Weights of a small model that predicts height in the pile at each pixel: norm groupnorm.
Rows from block 4, named by matrix and row number. Each number is 500 + 40 x the weight over its row's rms, rounded and kept within 0 to 999. All counts start at 0. Numbers have three digits each. After the name is the row's rms in percent of the matrix's.
# convs1: 3x3 conv (model.enc.2.0.convs.1.weight, 64x64x3x3, standardized in use), inputs 30-39, a 3x3 kernel for each
convs1.0 099:463450484444583579439488466515485518508535566488506526505466523525516454454475518487468462469493521438485525481478499450567519434437398479461501587450490539442504551569478457487527524514516474564509545546529539525557505496523513558532511451420515499543475470397550488445
convs1.1 098:435528517494546564523591486523506436503513569568535475503473507570504503534514499520542563475472474450480471522463553571468514536476483480604478501523429540495553594526561462434518508462522523470493545474548561499514511460516566544536569555450494550464522552447522535446
convs1.2 102:435531438512455487487538456440504498438445443538470479424488438463456482505470531517522423490506473508506488460549528544511489548514547563542460529530545474509548474407472508465514443497530454445584462540542423524443487461458476473444486517560576545566432473496465563493
convs1.3 099:461442504495416397520533472502539572472518471481521518443469452465465509511467468532504517505421444509496495552494456501452437564504494538542515529449485501444511509494482483508493516441435534492479510415477517436488596548535545523438516507430506494589490497578567496549
convs1.4 104:542550592444459436512495540485437480456457555472436502574484499495456477476510492479488503477563508499543506534508523511490527535524456502507449412454463512621507472538577407454501552496513530505503560498519440508591486462452554491467487477461520479444528465506423478471
convs1.5 104:476481472503479493539421450460556543471460501448504470451423477419473489451460490407520499480533540486490529512479569555477532593528475564528493441535524446489488502538490498499513520465508546562483479519488465463457432430520521458555399462537472461502542523469508455417
convs1.6 098:468344467502402446503498404490445460516510531500527516473507464486503503516533456573449518527484488472466520541532437574537513521545475496491471526439476482499497445473516458510489483468468434480510511522520538529467494547548532551520548533436477434425451440473422459482
convs1.7 099:432464481484459504516458471516514500494509480535559577468457476491462472482474478489442473461518490445491477485561582535470492518529554557458561486533481464431510532513417516443484453497523511528455464497481487589511470492467502453519376532495537548486446441501592572586
convs1.8 102:419479540422445489488546514533493469486492527465539581501474434491476472454532520501434499530479464496499526492476516455450485483566568458550488542490490549554495569526488490530422512522455520498457546534525524468504464542502464508549456418501608558517575582545422494507
convs1.9 103:463483496544536518496458450505400480530510440535540493472434432566484485652558531525400400540400391563512471529496432547526491544500513529452515471427516464477453493514525527589549510527462550497509567559551568489553440470447510501411531518440509513505489534569465529537
convs1.10 104:541530513467513500440493483518554487629517479442482491476483469451523527485526467551520520564576527467486486465491470483464537499477512521511490466506534480448516523500495403469428523532536440514472481535531504519537564521520452469491602520551446471515469472527518493466
convs1.11 100:457511492580485445518523474458497480483468541472461571530524510492498466466480545558525559546472548465426469518531438497506422508436447543524478546491468491480519471405462481558524499582554515476488510538585504495535514522530508590510495492480530619488565441490527458484
convs1.12 100:487435459474439462485464488439426460539508488518500500443529517503457455481434473523522508480524459494470483447492479478479492449409428527475521492423567497476550566529478540483505520608590538524461505509487531476495485555499549578511510538569423466501485544455495442426
convs1.13 099:490481464506460518534527580448427505525506537503548502585512512523476541534511480487487498417524521450473475551564556474515535508556591483569495476551473491473494491458480548462540419438495496524516465543480491462402543550492487490466436522572471478484459518559411504555
convs1.14 104:495485575565499415570556461467512542487465499511513533464518450452506509529545540533441475509497490421525522467529500548480417490520514508435490543452546452539485493544515553500553542526428461505507458456441540485430530499510487477511516569503508536448510517455478471493
convs1.15 102:506457453504510503480424433561524563461557550484490439462486463522493489495511465552493524535528562501482544485474510512473541506506525481521493501526564509555574521508480512591510461546504461533473495511474480501473455489481526536477515521444447496476489520433544520478
convs1.16 101:505496448559582535527512522509474404477482468419441454466519429522463480543522506570532445547506395464425379498540569532527480448459477481545544483543592491510534524500476470497511443494451407500455461507453516530490477497494535558477449475495508543437482440403475485440
convs1.17 101:533507550513472546497488518537480390520561530463496460502542509514483490500489450500512526532520524500474476525583452442433430447504473528523466524477543527496493559441407523553504481483506513479558505447517503472557486482454439459397551581454556485546569531521475496500
convs1.18 105:540505478460532396474521466498486516481491544469516521536536481516472516485448466509470582470451519456438492468533564514498518525586581435451469480532508504539482536499489545527496533525487525532498460593539553518531459546456543589519484494473398463524428486554463460490
convs1.19 096:532496426577540479516548472578469461467501477513530438512459559489496542502457488458473492427474452363462487613486475605482532521483512500474425540506549468484531497486491574482430432478437453553497551502481502466540523485475611490487506483493455542516453521536477448502
convs1.20 099:549601504498443433555497532541523563469500524478492521481453487500508548480488502544454497515526519519496612548464493554467554533477518531476463480476491488498602455490505473497445534522540513497455564459441504508479502516560520517576461460507506505493470472522480509576
convs1.21 101:419511482482544501415488418478508523530483521549483470543519466500458474594509543465482561564443489518521453426471521435491469589471436493492483543520446505571539419467494494569561489471490497544496412475486486444520470479499492532503520550468605580582556490528512470442
convs1.22 098:487440500501453540533492504528489538544515476461460469517474494484498445452419418538525542513470417519450509480498464472494473478462573513486514489517536525493498568510533560478469458513515488491432542508514517500502481404512459460471517474438507480512498493430473574524
convs1.23 099:534460544529492443517492466406532503439492480421483507461523451536539489512498469448476613429430547437506582463523520548467438417455456509551537500417510416421544482462519560497513605501471592527481487553513500600506499559443518478532526437432532548481499542522470556536
convs1.24 100:560474514546518530545596561496548551527456524521465463444408513459499493487491529476462510515512460501534465549483575564519518503451525506532466524499492507469575503569438494516406473553473458480533469490521505501492516499499416481548507475496530453499433457441513564484
convs1.25 095:531497464483497424476467406510487457523537508560520447510492466472496508504459485485501507503492476483492473435512481436435464458503553528519501516483472510506485434501483527600538570570551463462464495437454541461465478550410527526451606583497529483526491458478492428416
convs1.26 097:493523542546530494461464481504507500501493514571508434511533530511583527520533528500487518454498577437472467494484502413533510503528538504519508519528464500437403526584619471496520490524565469497499471528506491473539506506492472511504451471468487451511460523572475432401
convs1.27 100:492486466481493502496465455561428480486523541437516532447554520483505538492460426501443458467502493533513453419449476534485543416448511529450519506451538498486512481495505488548412503402484474519508493456508526466517517449502457521487533522474534466443441523475481521478
convs1.28 099:514529463594643517477466469538503496456454515486533530604519550585532514499488457595464480520462493445486464538508484552492488562525501507495521544447473484587519547545504401445452425459510515433494537499514449502483447479490543529476545466474458475471501499484566439545
convs1.29 096:482541503469516467516477496445525515451483485423431524451477461500503467510450566511546490486524501472545491488523470464484480533517494453489453444537521386492542516538532467472456427442498568439515498512493478506542514541515503513543553484468496487503443489465429469495
convs1.30 098:540501511512488579546508491443496474450439459502437453534547520533539528549559540560489508534477513520498514515523498492505533445461449524459484514470465508571476477517523447468521489483532508498466494516501509476489525514504548485511565499547433482527442524532435408413
convs1.31 096:491480448504542557531506525503516482586486512584499546517501489511460493534460533526463466507497517513503505506485566446477404514455527469490508472505478533573549536536503503462533475457561563523543496576435472525484423518491448436469529485526546520455509501506552525542
convs1.32 104:538496490503468478491497499506487455524418467509477449488474603463488502531475515474435462460488495453598559500458531479472503496547527517481459597452441586434485478455497535499555523460581476501531537544532500537543480479522518466511504466425497488507522482544501487459
convs1.33 096:440485476444436411435555484478517549486520593587466488493523480483534528451496471523493466497478528521515510460411451507521568483469505521448490512463489530538540506482533498524473505516480521506482542492478508483503492490504548483569510467536518516490518490556519556591
convs1.34 100:505515549475449494684605570481433504545428516545502421455531513502484554553519578546560483463448471505469499525619452476528519594553500567528491493491500476527550430468464472485488515470586411469505529518446432408421505531481498488496591515453423404603507466498475462389
convs1.35 099:509530450493531437483487493552491497516556543542547453432540519469514511511498451564558481527579459541508480459436476436517449556536503517492454497426485504484468458540426497522470524460516445532575522555521478474503473443425472469491472513540495478529503550548548506533
convs1.36 099:456475525494474508556557457463549530522575573522472490512534484533468549473465526532502503481489588526456560540418458548516463474461493521491468483518540482529509423497504488432482457517565482541537460499448484473552555477473504520499512436525542544479476557449462539491
convs1.37 099:519483479491488468534518546517530478536499521550528626517526492546512494522509484581548469526504485481460432401526492479544498553572523482462521479491536467578552471564491518543528505455498515518503572555513508541537450486508473485415522439497543576529447521455476460449
convs1.38 101:517528470565474500473480552474488476482488579612528577512440457479444488510449524514457465546503547500500476493457478435544457435467471507533508536421496493409471522469370473422449461413513478541546504540562468418453457526546489516472540475499408459573545517504587474523
convs1.39 099:527516529605546526537463529511451480504469526523465494508502521508521500506482454474430480507478508521516452544448457482458436531559494511515435489482492484451456560498502545472511524476544461485477517481499520484481516546561555538589548532581587456521541490476498489424
convs1.40 098:417484486465527498477483453557477506471457518511528469463464424443507503516505466511464472512540522506535513475435486553497481548514551531481481538486434512516554422502567478471574446446481516483488469523470479564547491478539545508549513492512546591531534470487524451496
convs1.41 105:513517572466500453523460442518487479524498451494442492444521480456483481504540487516505507536540531510423509474477517466491488565551403521474449474558429451534548465489464431495482515531585556519494512530501508433450473527501461529463563486544508604514419492483476519495
convs1.42 103:481496512516502533492455521508548515485506497495470544559535495566525506551478486516522553499455591458470564520537475538520481519399395416501527516517532528509510516564547479483398504551516519454493454490524459501478515458427497560450528519508535509565522599501519526490
convs1.43 099:504469478491497434529503476496488497529587613470482521533531510512558497589639483555491445567507540554520521508467537524542507552504457443484498431462532513481495485421530486509511438599505464513574466510492500521548488555521469504558472563548515460428516535526466430469
convs1.44 099:476498461469485478504524581471463434473493598512545507455485452511525521505536443578529539522497507584570490422475558471477465478425487479565537463502512453520554443506540463549515507471544439525530445550512443404504480462516433492557471487486482547500478549491535492443
convs1.45 101:480507618538555503471548504574572482496530495493589492544546469534546478523439438566484480534504453469549488514549550523429510531529497531521463480471532501492470453490495482478508454527431461459531443451465513513484494377443519417466469509432490495528428492431480547510
convs1.46 102:480461464450560546577498490477542398450552490443512506548544478551563534499517537551565491509616471495552445540500559507513509510566478513541473545547485491490532516513542496511517535454503547583556553555461488540548574467505546543447508563479550491475539575451508556461
convs1.47 101:523481547456493555550568551461505414491513500534492410479497480442488510487498573502522501444455413498486414500510454531522528626615539467497532508544486498565525516489480421500459473491518501547498445543516484481523481552480501469375509441495576535514467504501439552512
convs1.48 099:472575612563516606506537526505478558485530585471487434476491547510539542578541556423469526534522573532565574544499475500429483601437499493494536512524457564542506591553615544518525476477537411422494442475445536445445499517555507546530505490516482559501466517450444506443
convs1.49 098:527470486487495453524516484557475489504482512497483474522515578472528505484516557504543531571572502487501521536534503456485497539496509496580465541531469575529456503548467503489489507463502473476513428484467540508440576523465577516480529520516476473472469563544537520517
convs1.50 100:526470533471485495472523429534545449466508485539511501442440485500448476500485561534506521520499575525618572500455427532549474479541501519456466502484495436526502446509652484509519471515499506454466569441527507475488488498528529535492479552508480454445518557574551505563
convs1.51 095:484568551532568507524494473525564506498562533477482508456461583517537554486582533564516524495515567472506466413467594498558511509544612514468508501479417553513467526450512504525539527508545569526456509444490466486532485461432458542519464543594517529469470437415532431427
convs1.52 099:512528517586522492615496550507443488493544512513494522534545565492557510564558585450528551511514511513531554404438535513478459448472501433440463483522504536556588491427483501524498495425469488504496454494511495511535481528552523487494484499508417472488444509496461501469
convs1.53 101:572546600434418547461442592451419446496434462494476539491508471552503526476526521518450472598462466545424495534460505519499443565529429450460510509495510483450525488520469519460499494504549493443517509492510474516506544506482508571518520529491492493449529527454476417390
convs1.54 096:539492521516494472481462437492514526468464446520504504494465442524497502491545559482467476502541524509448458535524438494536479514515471504501509590471493500465406526540499554587528387450565525456486471565490470569618461461479479542449431555585533493447506546502464562540
convs1.55 100:475521496537527512569513531413504548490537493494516422456492461427523457477484485472498514514464542521442526523485514465499489483552506555488500511502496506532506444530519405510481446472546474443490470499470496521459459500552432540497495551478474491507452484414483495431
convs1.56 101:568461571550500437457472473503519504542513459607531455528485461541519439590482489419484570467562577489488488502514465512439482514533424452496549465438559548541566519551463507485530425436479491504579486518510466542501526581546568590492513518444497481503554527508503482522
convs1.57 100:380451486475527530512462448500563518499550462399498497526515449491488529544513474503533505500531506505495505483526412466539472596625446518448504493469475470525479521484530544482511495529496520507488584550476533487485498586538598520541568648566493527498475505443440552485
convs1.58 099:534561553464466511436488528518509589551507505548519547512484511475516420490487425498521515499541484557550519515477492521494441566436432482533641469527558528569462517562500492479519438442465493514543472523522489481459531462559542513565474453514514472550502525445485543525
convs1.59 098:462510505504438534456489463544447542480449554432427512467508492483501447510517511488420441548436525456484513537494607473447571446408575501559531544463467506557478515532517522484517464462479571577527549406490473457554584539528477496500474463515510520476486478448513601522
convs1.60 102:532562481482577446516616505530523539583513476457482514496493491515482455461510430462435458504480498429499484504459450430524510470543571487539571529468498517544512437483460504534478495523367546508469502469518499485511501448492474508483463598450503465499510456547452510506
convs1.61 100:581505557500532549471449443495486496491516507481579481430458417452537476462529480521482535514508535469504461458546470489532509526449480524520413506560469539541459471527559438495504455437456448520553495439571545513475517596494440506524457455465522461508522473518553495488
convs1.62 099:525529449515476465565467450494439485560543552550583516464496481557506541542503534437489469520549515468540578458490590530547561542443527500457473532462510519530475461578500468487544460501478409496530437514501524542428375429503496508582520534510525536542565533547552591516
convs1.63 103:506528453424501516468512438540538510453438530518467459509546574523520538448489577486471460518468569536503497501525487472413413536543592510470496467497519518504514506575549482560518431485519571512519530512476458496478516512540460551496462517545447473461471491488481498501